From a checkpoint of a small class-conditioned image flow-matching model: 7400 steps.
Rows from block 5 of a small class-conditioned image flow-matching model, named by matrix and row number. Rows with one number belong to one neuron. Each number is 200 + 30 x the weight over its row's rms, rounded and kept within 0 to 999. All counts start at 0.
After each neuron's rows are labels from the 100 images, of 14848 (inputs lightly noised), where the neuron reaches its largest size: "peak on" is the class under the peak. Only what is clearly more common there than usual is listed. The data: drawn human figures in many poses.
# gate: MLP gate (model.blocks.5.mlp.gate.weight, 768x192), inputs 0-191
# fc1: MLP up (model.blocks.5.mlp.fc1.weight, 768x192), inputs 0-191
# fc2: MLP down (model.blocks.5.mlp.fc2.weight, 192x768, transposed), outputs 0-191

gate.634,231,210,196,225,211,194,193,232,191,216,179,196,220,250,166,195,173,216,183,243,219,178,195,210,220,145,184,181,206,196,226,191,207,207,221,207,319,195,218,160,179,212,195,171,259,246,188,180,254,180,235,213,188,185,210,242,218,256,198,228,238,214,220,147,253,208,161,160,172,218,123,135,229,213,201,228,149,170,210,194,256,206,207,228,160,263,147,150,166,179,182,231,176,232,199,181,159,187,230,218,165,202,214,215,197,204,193,188,242,206,203,171,234,210,206,243,164,223,191,188,183,250,191,196,232,215,141,236,232,223,196,206,177,174,229,202,182,196,197,231,219,194,225,182,193,228,153,212,166,173,210,204,179,174,199,223,221,228,198,223,221,193,189,222,257,216,176,181,225,176,220,144,173,215,160,194,190,185,215,181,282,158,184,158,236,196,126,188,165,193,171,259
fc1.634,192,183,137,207,212,195,178,175,233,213,265,214,209,200,188,170,231,164,187,209,201,173,219,189,222,246,233,152,197,240,161,183,177,258,179,171,171,192,194,168,171,224,234,207,242,197,193,213,151,229,158,146,200,188,242,199,224,180,171,210,205,223,139,228,212,224,258,212,238,210,239,186,218,212,131,183,215,191,213,177,179,211,270,234,224,190,230,223,198,154,264,182,223,187,164,186,187,185,178,211,254,201,227,148,197,225,196,183,194,231,247,176,151,210,233,154,187,249,192,218,175,217,185,180,173,191,233,199,177,174,228,217,250,157,238,266,196,234,184,228,189,173,159,244,138,182,215,234,171,244,209,146,170,216,209,210,169,189,212,227,184,169,170,168,181,166,232,168,170,198,138,185,221,180,192,190,194,230,169,191,169,223,208,235,152,228,205,185,247,194,177,124
fc2.634,174,220,253,194,215,201,177,194,238,187,214,204,213,190,253,160,227,216,200,187,227,168,188,245,220,202,234,170,156,161,214,166,166,195,184,190,180,168,210,174,229,197,156,159,182,200,196,192,276,178,173,262,169,194,130,224,210,149,248,210,216,210,119,220,231,197,254,194,184,220,235,193,154,223,223,178,231,178,225,212,169,198,215,156,215,193,171,152,204,216,127,204,188,182,172,251,152,205,180,205,166,196,141,237,176,171,227,187,189,213,296,178,164,220,179,143,186,260,180,200,231,209,248,194,234,199,212,189,241,205,209,196,233,142,151,228,204,223,191,206,173,217,197,224,232,248,179,176,184,239,224,220,191,159,224,237,188,163,186,167,216,230,198,219,145,250,162,183,215,159,181,208,168,235,178,183,197,195,200,194,222,224,247,183,203,243,179,207,210,230,194,239
peak on: torso

gate.564,190,224,196,190,204,172,181,205,193,230,265,220,250,218,227,184,184,153,176,205,229,181,245,171,176,187,156,118,236,182,149,203,185,177,234,245,234,191,197,152,204,181,273,234,203,197,207,211,244,252,241,201,218,191,157,203,229,181,180,190,195,170,227,176,239,229,162,185,238,184,217,203,232,254,192,226,93,148,223,217,234,170,213,230,153,192,144,206,202,214,179,207,168,234,162,172,223,142,188,242,237,215,215,172,225,220,228,204,190,196,228,208,184,262,165,212,196,190,148,236,203,231,194,239,230,201,203,214,214,181,237,195,200,245,172,219,229,182,164,226,165,201,202,158,184,202,255,226,225,164,185,215,218,242,235,237,214,165,171,165,209,192,241,228,240,187,189,220,192,191,160,194,203,223,163,196,187,181,233,213,184,187,163,208,226,218,139,209,193,154,157,145
fc1.564,157,178,220,199,163,217,208,223,155,209,158,228,132,206,143,220,218,200,245,222,160,212,200,181,223,176,214,232,188,155,191,203,198,209,168,147,220,183,233,237,133,172,250,186,252,242,194,165,171,198,192,164,166,167,240,263,223,233,155,190,183,200,229,140,169,193,211,270,234,181,237,226,164,235,198,202,256,249,218,224,155,224,229,160,215,168,207,185,227,193,255,228,257,146,212,247,192,174,240,175,179,198,221,169,141,144,161,200,158,240,184,191,260,182,152,242,203,192,200,221,175,206,208,207,219,218,195,237,221,228,214,166,193,188,168,221,175,201,199,232,215,221,175,182,161,207,160,197,194,186,184,239,192,219,203,230,178,210,243,205,181,140,206,190,203,192,210,207,247,182,263,164,174,167,187,171,238,202,210,205,200,248,221,236,201,186,188,191,180,203,244,226
fc2.564,219,187,197,172,192,200,153,210,160,186,148,171,262,197,267,211,202,178,226,213,177,187,192,220,220,196,202,209,234,222,212,204,142,176,200,231,219,198,185,169,238,216,251,184,169,162,205,176,220,256,200,204,179,245,171,155,210,243,247,220,208,204,210,149,270,196,188,206,188,205,186,199,151,184,209,191,220,180,195,187,171,242,226,228,256,232,180,193,230,180,168,157,212,142,252,180,206,268,272,227,213,204,165,229,176,220,200,194,173,233,173,169,243,175,259,273,223,206,205,188,200,187,155,217,217,213,220,174,168,151,214,219,222,190,232,187,176,197,153,225,227,217,177,181,206,222,216,202,152,241,218,146,251,214,231,242,223,162,222,169,252,262,230,194,218,204,190,216,222,184,215,233,248,239,156,232,246,173,190,198,220,234,181,143,211,160,228,201,185,192,232,236
peak on: torso

gate.280,191,223,195,236,199,237,152,201,162,178,172,172,224,210,240,267,229,137,162,190,185,151,219,174,249,246,205,264,208,208,231,218,186,212,209,204,268,210,175,234,181,201,269,196,163,198,204,159,200,236,219,128,205,217,208,224,198,215,278,181,203,227,231,223,218,165,208,177,177,199,208,218,194,183,201,202,150,201,145,207,201,182,245,145,162,188,187,190,203,169,194,164,203,165,171,211,156,208,203,167,178,273,211,195,149,212,134,228,227,244,182,201,212,164,217,252,255,246,177,190,244,149,215,183,189,203,159,218,181,216,158,173,209,204,153,170,186,222,220,204,204,195,168,176,165,204,219,156,230,196,241,175,176,190,261,162,249,224,204,164,221,210,219,161,185,232,159,167,186,238,254,191,198,236,218,171,208,190,191,193,168,201,187,203,176,189,221,227,154,198,239,209
fc1.280,250,248,156,212,191,196,227,208,209,257,215,181,166,193,190,225,186,211,211,201,199,218,225,224,198,139,217,222,153,183,196,146,186,241,218,150,143,234,191,231,164,188,186,233,155,174,232,159,195,176,219,217,129,173,224,199,254,239,177,202,199,181,206,224,160,220,151,245,175,223,220,249,192,179,209,244,270,241,246,249,194,206,192,230,149,190,209,194,178,222,188,219,218,176,269,204,177,233,154,224,164,146,179,233,150,157,219,205,193,227,178,199,186,211,226,233,161,218,220,224,221,197,163,216,209,197,203,215,253,205,190,191,251,181,216,194,208,246,241,165,227,214,277,229,207,187,168,211,159,158,198,237,182,231,198,183,168,202,207,199,175,210,182,194,222,200,210,184,233,177,195,248,137,190,221,247,252,178,236,184,217,208,268,145,187,211,174,213,229,204,242,192
fc2.280,176,198,160,198,212,162,224,214,215,197,226,162,262,186,226,182,213,215,221,216,209,174,225,171,199,211,212,141,186,207,194,190,172,179,214,201,149,238,179,251,189,247,128,159,158,207,218,227,213,175,145,113,198,214,225,254,225,191,253,171,216,197,187,203,217,210,186,220,170,194,191,214,219,161,200,200,230,199,237,221,192,195,133,153,232,180,175,208,168,157,199,185,194,221,184,212,231,191,235,167,195,105,210,180,271,187,130,271,148,155,209,215,205,198,239,150,167,160,196,211,260,267,232,231,202,218,176,234,188,183,278,172,213,226,153,233,197,192,189,212,188,189,181,191,210,201,192,180,193,191,157,199,144,240,132,219,166,178,209,167,210,199,187,178,236,196,181,206,210,206,147,164,190,218,181,186,202,218,169,202,230,211,212,194,222,200,200,167,188,207,163,179
peak on: torso

gate.577,208,168,197,189,216,207,170,226,165,220,154,175,181,218,158,187,240,184,229,172,198,206,213,184,249,149,152,218,188,166,220,263,174,134,222,235,241,189,132,207,205,212,173,161,197,197,227,181,204,267,176,136,199,221,182,227,230,153,211,218,175,189,231,190,160,171,194,216,185,208,151,227,185,214,242,184,229,159,178,248,221,224,200,200,165,250,225,218,287,204,194,235,160,166,208,201,202,177,240,234,187,193,193,179,204,202,210,213,155,196,190,207,169,195,251,188,185,218,223,163,214,183,215,190,166,226,193,200,215,158,187,184,215,223,189,196,226,200,207,198,170,162,202,195,265,228,182,197,187,173,205,255,200,210,233,232,195,226,221,188,280,274,177,276,187,199,204,213,222,245,169,221,189,180,250,184,195,155,229,186,205,183,231,161,213,211,258,204,202,186,102,239
fc1.577,221,203,227,198,206,203,250,192,251,206,203,218,211,180,213,228,184,255,180,189,217,232,175,209,212,221,232,199,195,204,163,188,208,285,143,172,171,186,245,194,211,121,206,234,220,219,184,201,163,138,180,232,200,223,190,185,207,205,217,191,238,280,244,198,213,246,208,179,194,146,226,201,219,203,153,211,272,259,227,189,207,175,207,168,209,173,196,185,163,177,212,225,173,212,201,225,193,190,210,226,229,197,250,219,211,172,173,256,192,241,210,190,241,231,177,210,198,219,182,217,188,182,175,204,187,198,235,213,247,206,220,149,158,199,187,217,204,161,210,186,266,250,206,197,146,176,196,194,175,232,205,186,218,175,158,179,213,204,189,228,94,116,207,149,215,187,187,209,210,207,189,151,219,189,187,201,185,201,182,179,190,217,212,207,190,238,163,187,208,229,315,165
fc2.577,206,124,171,201,237,205,231,163,201,181,208,187,194,158,172,160,216,243,192,185,200,179,201,209,170,115,196,177,233,181,195,187,190,246,268,177,314,215,193,241,198,218,173,211,198,176,220,229,208,250,217,159,193,202,193,173,174,183,197,182,246,137,178,146,196,182,169,213,222,213,181,174,213,176,255,213,176,175,206,218,302,160,190,189,194,173,251,186,260,171,217,210,174,210,221,255,194,191,209,216,150,127,193,196,202,207,217,257,179,157,173,148,212,212,172,202,179,218,235,178,189,184,246,231,195,178,220,171,162,197,196,185,213,199,223,173,265,252,207,230,212,189,201,187,211,198,220,189,208,184,161,243,134,194,189,213,229,205,206,203,241,222,211,241,232,238,233,193,209,199,219,209,219,179,189,235,191,219,181,196,238,212,186,180,191,230,249,164,196,191,249,231
peak on: leg

gate.336,186,267,237,194,182,227,191,193,235,151,197,198,209,169,187,178,185,229,217,187,165,220,240,204,192,198,190,230,167,210,187,192,193,238,202,227,284,221,235,184,239,217,207,173,177,193,229,204,175,166,236,215,231,231,152,182,211,191,203,202,202,215,172,180,203,183,174,247,207,237,236,191,199,233,227,162,151,134,196,164,227,193,215,239,152,220,211,175,221,205,226,228,144,226,213,232,189,196,231,197,232,270,224,228,164,194,143,166,236,203,176,224,258,237,138,233,200,210,161,190,235,162,234,178,260,195,209,196,207,192,266,165,231,219,177,156,214,184,175,251,235,219,248,202,196,186,217,226,186,173,205,163,145,219,192,182,224,262,190,192,230,193,231,206,236,248,204,162,187,184,237,248,253,173,242,212,219,199,248,227,204,204,175,116,173,161,153,196,219,177,197,210
fc1.336,195,210,168,209,197,142,173,219,204,230,253,159,250,182,229,222,239,172,188,288,276,224,151,238,176,192,189,172,183,167,178,175,229,203,161,193,129,193,194,213,235,207,177,258,243,237,213,230,266,173,191,202,209,184,212,223,224,207,176,188,177,197,189,180,225,173,203,265,169,223,172,262,198,204,187,221,149,222,190,175,195,249,211,201,197,164,183,209,232,174,160,188,198,217,211,184,206,181,197,205,153,178,221,190,213,196,221,180,164,212,241,214,164,169,190,189,221,153,174,147,148,175,220,211,209,220,169,191,170,192,160,198,154,153,184,176,158,259,233,195,206,160,150,198,198,202,216,196,199,206,229,153,148,131,235,193,207,178,244,159,199,178,187,217,184,209,210,189,168,206,152,133,213,233,172,201,214,203,205,207,168,225,253,224,248,234,143,219,196,244,194,222
fc2.336,173,200,180,193,236,261,235,177,171,194,175,170,222,172,201,127,185,207,234,249,184,219,136,214,215,194,193,217,222,183,186,220,219,190,177,189,172,218,219,164,211,173,264,171,273,231,218,165,252,224,171,180,202,154,207,254,151,217,175,195,246,232,177,190,204,226,210,201,192,302,193,183,217,199,206,204,118,252,208,214,174,149,180,197,181,207,169,198,215,155,186,191,208,159,205,221,253,169,210,212,225,197,187,219,195,184,203,202,190,211,226,199,233,237,193,202,175,256,186,148,146,220,171,153,236,191,219,206,180,181,246,175,240,215,205,222,281,185,135,184,203,157,219,202,204,220,218,195,199,181,218,168,171,134,194,177,208,203,160,185,250,165,213,222,232,198,166,236,179,192,191,201,200,224,209,198,203,202,214,189,171,199,133,227,174,163,152,166,253,249,208,208
peak on: torso; leg

gate.584,182,207,172,206,222,146,239,189,223,195,183,186,169,158,211,227,241,238,249,177,162,187,156,197,200,177,146,193,202,210,198,193,124,185,201,220,311,184,192,167,193,183,190,204,261,169,228,183,253,200,214,208,201,166,171,236,166,145,173,204,195,278,209,180,227,224,176,195,201,242,205,232,213,212,211,197,227,239,236,183,230,213,231,157,236,214,259,203,288,241,223,197,212,212,173,183,143,217,169,199,182,166,204,195,187,180,185,161,176,185,219,177,210,208,237,211,204,240,203,175,203,187,180,244,233,223,223,183,195,156,159,154,202,179,223,212,218,224,192,209,248,200,175,194,210,209,159,242,125,165,220,170,156,192,226,170,241,200,163,194,192,263,259,182,184,196,183,182,266,188,270,229,176,202,247,217,192,206,192,211,155,204,200,180,218,219,220,182,191,225,179,181
fc1.584,121,218,129,177,214,217,172,194,214,171,200,195,209,169,198,238,219,153,220,163,212,207,206,193,216,227,187,220,231,186,187,181,176,211,242,206,258,202,208,159,220,217,194,244,240,212,166,192,205,199,198,191,201,192,115,230,219,171,180,187,190,308,224,217,242,195,209,155,174,242,172,195,204,231,211,207,113,245,229,171,192,203,248,205,220,217,188,239,225,247,209,206,190,217,227,217,196,183,186,211,221,240,272,251,177,158,216,180,247,178,254,190,215,217,192,224,268,223,184,227,203,214,226,220,230,204,179,170,211,275,195,172,207,214,249,194,205,150,190,164,236,186,204,216,235,247,249,207,149,175,231,226,144,195,143,194,210,218,212,224,238,211,231,228,173,184,218,221,213,194,235,197,191,240,229,198,195,201,154,191,143,180,237,216,229,173,190,184,223,183,210,219
fc2.584,177,231,208,214,208,225,189,231,224,162,179,197,210,194,187,182,190,209,150,153,199,202,198,183,187,153,199,230,213,201,180,217,229,246,236,154,194,190,215,166,223,192,170,212,207,198,193,176,213,187,211,225,196,181,181,238,185,255,144,209,267,161,193,238,237,208,194,153,201,217,228,174,190,212,239,168,138,221,216,168,261,184,180,195,178,189,220,189,356,210,231,197,166,219,235,194,225,190,227,240,206,187,290,203,184,186,219,184,205,197,167,199,209,210,218,196,215,178,215,196,195,182,225,157,179,176,232,194,203,209,225,165,199,263,187,260,227,201,230,202,169,169,152,202,174,205,201,208,136,217,192,199,336,208,212,240,178,221,235,221,195,269,182,201,204,197,227,214,170,170,182,206,218,214,167,226,205,239,188,229,175,213,184,210,168,225,226,226,235,203,198,203
peak on: torso

gate.38,205,228,188,227,234,172,225,196,226,211,198,184,200,200,182,201,184,242,177,244,199,185,220,228,174,173,169,215,197,212,244,241,193,168,199,166,178,189,166,237,167,151,165,169,232,208,205,197,257,259,185,207,187,211,200,180,197,163,172,221,195,105,174,197,165,192,168,171,209,252,159,183,209,226,207,218,299,212,218,218,160,217,192,168,228,185,201,230,209,204,174,178,186,228,167,231,212,210,202,259,195,208,135,147,250,216,221,273,167,215,204,192,206,196,195,174,157,212,242,177,200,164,220,192,144,231,230,204,194,188,155,172,204,200,203,226,245,183,165,164,193,211,209,178,284,218,169,249,186,191,187,231,203,152,221,195,221,192,200,249,285,252,201,228,209,200,205,179,195,227,193,280,194,180,192,199,202,154,203,191,264,171,187,149,243,199,234,210,170,189,164,183
fc1.38,223,197,218,218,182,205,209,191,187,152,173,190,185,271,171,222,210,173,182,188,192,164,223,216,235,189,206,215,194,200,206,190,188,181,192,229,146,187,138,186,215,192,204,211,216,201,192,228,262,289,189,255,170,215,223,179,160,245,243,219,184,161,202,194,147,153,235,208,156,257,182,174,212,216,204,217,206,222,245,176,167,248,217,180,202,198,150,180,193,151,164,187,171,189,199,179,210,201,213,202,202,151,164,199,260,200,200,172,175,193,225,184,218,229,166,255,179,246,183,249,162,162,209,208,179,232,239,179,147,180,178,248,185,195,208,254,209,181,220,246,178,201,208,214,265,260,217,190,226,131,162,164,190,202,212,233,192,231,194,231,198,215,153,195,204,224,152,210,203,245,253,288,205,209,175,176,201,192,219,258,216,145,172,208,211,193,238,208,233,211,200,255
fc2.38,215,164,186,146,196,196,215,135,246,226,222,194,173,196,229,186,192,210,214,220,204,210,201,205,159,252,234,217,181,237,204,197,235,235,186,161,230,204,159,218,168,250,193,248,187,194,174,228,154,202,170,178,158,216,230,219,129,222,201,198,196,200,192,233,141,200,197,201,219,200,171,166,146,194,252,136,242,123,211,240,205,214,204,217,208,220,234,171,138,219,201,162,239,205,183,168,197,163,188,204,204,195,211,228,208,214,217,228,195,216,234,197,231,222,230,197,218,207,215,202,181,193,209,230,257,149,190,158,233,186,188,193,243,194,196,172,243,148,237,160,248,214,194,160,217,193,243,209,186,127,199,171,121,173,148,189,194,208,194,199,116,227,220,114,183,239,210,206,230,214,221,161,209,171,183,215,206,167,185,193,244,178,191,197,183,215,219,187,180,198,275,225
peak on: leg